{"arch": "unet", "model": "model that predicts nearness at each pixel", "dataset": "larger renderings of crowded toy scenes", "train_examples": 45211, "image_size": 48, "crop_scale_min": 1, "horizontal_flip": false, "norm": "groupnorm", "activation": "silu", "weight_standardization": false, "pixel_unshuffle": 2, "widths": [64, 128, 192, 256], "blocks_per_level": 2, "block": "bottleneck", "attention": false, "upsampling": "nearest_conv", "loss": "mse", "targets": "nearness", "init": "torch_default", "residual_init": "none", "optimizer": "adamw", "lr": 0.0031, "beta1": 0.85, "beta2": 0.999, "eps": 1e-08, "grad_clip": 0.5, "l1_shrink": 0.03, "ema_decay": 0.995, "steps": 12400, "batch_size": 256, "epochs": 70.2, "lr_schedule": "wsd_sqrt", "decay_fraction": 0.2, "final_lr_fraction": 0, "warmup_steps": 620, "weight_decay": 0.0}
Rows from block 2 of a small model that predicts nearness at each pixel, named by matrix and row number. Rows with one number belong to one channel. Each number is 500 + 40 x the weight over its row's rms, rounded and kept within 0 to 999. All counts start at 0. Numbers have three digits each.
After each channel's rows are labels from the 100 images, of 14848, where the channel reaches its highest value: "top examples" is what is common among them. Only what is clearly more common there than usual is listed. The data: larger renderings of crowded toy scenes. In brackets: how many of the 100.
# convs1: 3x3 conv (model.enc.1.0.convs.1.weight, 64x64x3x3, each kernel summed), inputs 0-63
# convs2: expand pointwise conv (model.enc.1.0.convs.2.weight, 128x64x1x1, transposed), outputs 0-127

convs1.59:505521507506502500500503544503681500509501500501500500504499501364509501477503498464497499490503540573512512561484541461529490559506516547466471502525495511558512373518470502505471522500497507
convs2.59:500500500500442500466500364500485500491500498500500587497500500490500500500500498500241497500500500519499497500499504506500500508500500499500499499531499499499500505499499500500499501494499499500500500500500500500499500500500500503500500500272500500500500501508426381500501500500500498502500425500510503500500500500499500484441500499500501500500500500501505500500500501361500502434500
top examples: umbrella (34)

convs1.63:501464487502502500500501486501483500504501500501525518404525497473408504488508493500532465427496485490498495499469508485470357500518504505381385493582498506445505500506473501525461580451510512
convs2.63:498501500499501500501500843460552516532498565500496503499500500502499499498550610488489499498495572502500500500500458487485499469501500501501369499512499500499494425500500500500500494499471500505512506512570501514508514502500504531503501501502500501504501504513500529502500512511530497506501528509470508501501502500527501491503501435503502553501451500500491503512501502568564498500502
top examples: count: two (46)

convs1.51:501502503497507500500500494500486498509500500499507519446511503465469543484502502513509478494507471465516495450469476444460652448460497463389548481517354489478487537494439496480499535410472486
convs2.51:501505499500489504500500486485498501491501473500501607450501504501501502501492624403289503500501521374500500500500414444451500505465500500500578500379500500500611379500500500500500534500485500500500500507480491432459500500500500486501500500500501500500500500500470490500491568500500500482500499500500496503500500500491500500491501412500500479500415500503500500606500514502520515507500
top examples: pine (30)

convs1.60:503500512505501500500501526502684500505500500501501499490501520500506501539518500500500500498500549591479495561457546580526393562496498538389475497540495506428506516495510492490463517473490499
convs2.60:500500500499503499504500451500500500505499497500500500495499499500499500500500500533471497500497500508499496500499500502500500516500500499500499500523500499499503539499499500500499500462474499500501500504500500500500500500500500503500500500094500500500500500501500500500500503500500500500500494500501501500500500500497500499502500488500501500500500500501504500500500502379500503372500
top examples: umbrella (37)

convs1.11:505326526506501501500502496502498501502503502502527496527509455508398496602489522534504490526512471474492477490535468511500551497551505469501548508432516495400507491503571528506499435575489496
convs2.11:474501371500390500633417432458578636542496435500483497501500500494500492500422491505458462500502484573500502499500500499504500373500511501482579502543500500501535517501500507501501502500472522500540511494460599583497500516502512489388500503499474500502500502494500496500501483502569485511500498501542495551500500500409501501466501563501500465500528500494500500420501559492501533531500
top examples: count: two (40)

convs1.5:488477487487492500500497506500518498492496499499471522551458494520432491504510493485471442522450530475573530465420544503453522475490509495610321551494472492559486499527439492470446475486522523
convs2.5:554523515509499532391496673329499578489520477517520443483513512559524523511503408514561506514524500577499500496499493467366500500451500489491550498484499499496449500497497500498497420572503500516562500498500483512502497500500500487455500500502522500500500502489493495500463427500506541495502500506611524504501502510495503507434501476503502394501499501504527501504501540579529515514501
top examples: count: two (50)

convs1.47:500462488496501500500500452500487500501501500500500481474503499544502497501497499476502508508498619463522541479496568475532527483637523472583488529486496514495532492555601571596505494606512528
convs2.47:503500512499488587497493684417420457527498501500498527500498499498498497495536482497493508499498499468493482497493534487585495317506497508520420498382495490498562562497496495499498597578447495522491541486501513498547529539528537544500519530495496530523519494499478489519560510534543557492507486507509492498504508524481506497503527500506508377505495503512511506513508522513511599501505
top examples: light from the left (51)

convs1.34:499500515500498500500499447498500499501499499498474363549501675502509424506439463487464507489485479452458464462469488506446519455482458476505437489466448475481469582483513485486498500483497490
convs2.34:500500500500362500484843499517501500501500498500500536500500502498500500500501349500501483500502500477500500500500488500499500500500500500501498500508500500500508501500500500500500460517469500500491500500500492500514500500500500502436500500471500500500500500500500406500500502500500494501500447500500500517500500500498500500500501495500503409500394500501468500500500500543497500498500
top examples: umbrella (30)

convs1.19:502468498503501500500502372503501501504501500502509514537507515538539499442546535305514512507510475511365498510501478507518493511463495509460553502527468502506496519506464489483478435494499502
convs2.19:515500521503498495504504483503506575452505507501511489500500501497500501501498493620500571502524494504500497500500512498547500499502500500500531500500500500500498500500500500500500501501491500501505501601498453509500499501501500496456500500654766500500500496500500457500610501500500501580499484500540504500499499504499500595499499500499501484500653500506515499583499500496491507477499
top examples: count: two (43)

convs1.37:498499494495497500500494500500502490496500500500516497481528499497547498505500500497518497518498581489504566499503593451556518502605567497517485556506496549497592500551562573611474501609535562
convs2.37:506497527499409524500476532496418445520496532505493607494501462446500498498492444523480506502481500526492498486495537493537497443501504484533318492499489501490529551490486502496487458564462501520523549491501515503549537547540540503471526546499501536543533508540465483532658447544559548496523499534579522498524529500499525526498525482522510469525478518533566525504523517369527588498522
top examples: count: two (45)

convs1.13:500531555489508500500499460500501500504500500500502504541500518504444514495500502414500502485498521512531522495443507464475489503497519527382529522433631538488523502594554522518474357517536530
convs2.13:500500500500502498500500500491500358503500500500500250577500500498500500500531447499560500500500500759500500500500539496503500498501500500501500500500500500500538498500500500500500502510496500506500500500500500500501500500500500500499500500482499500500500500500501500500500489500500500500500662500498499500500500500503500500505500537500500500500500500503494500501500501500502501605500
top examples: count: two (47)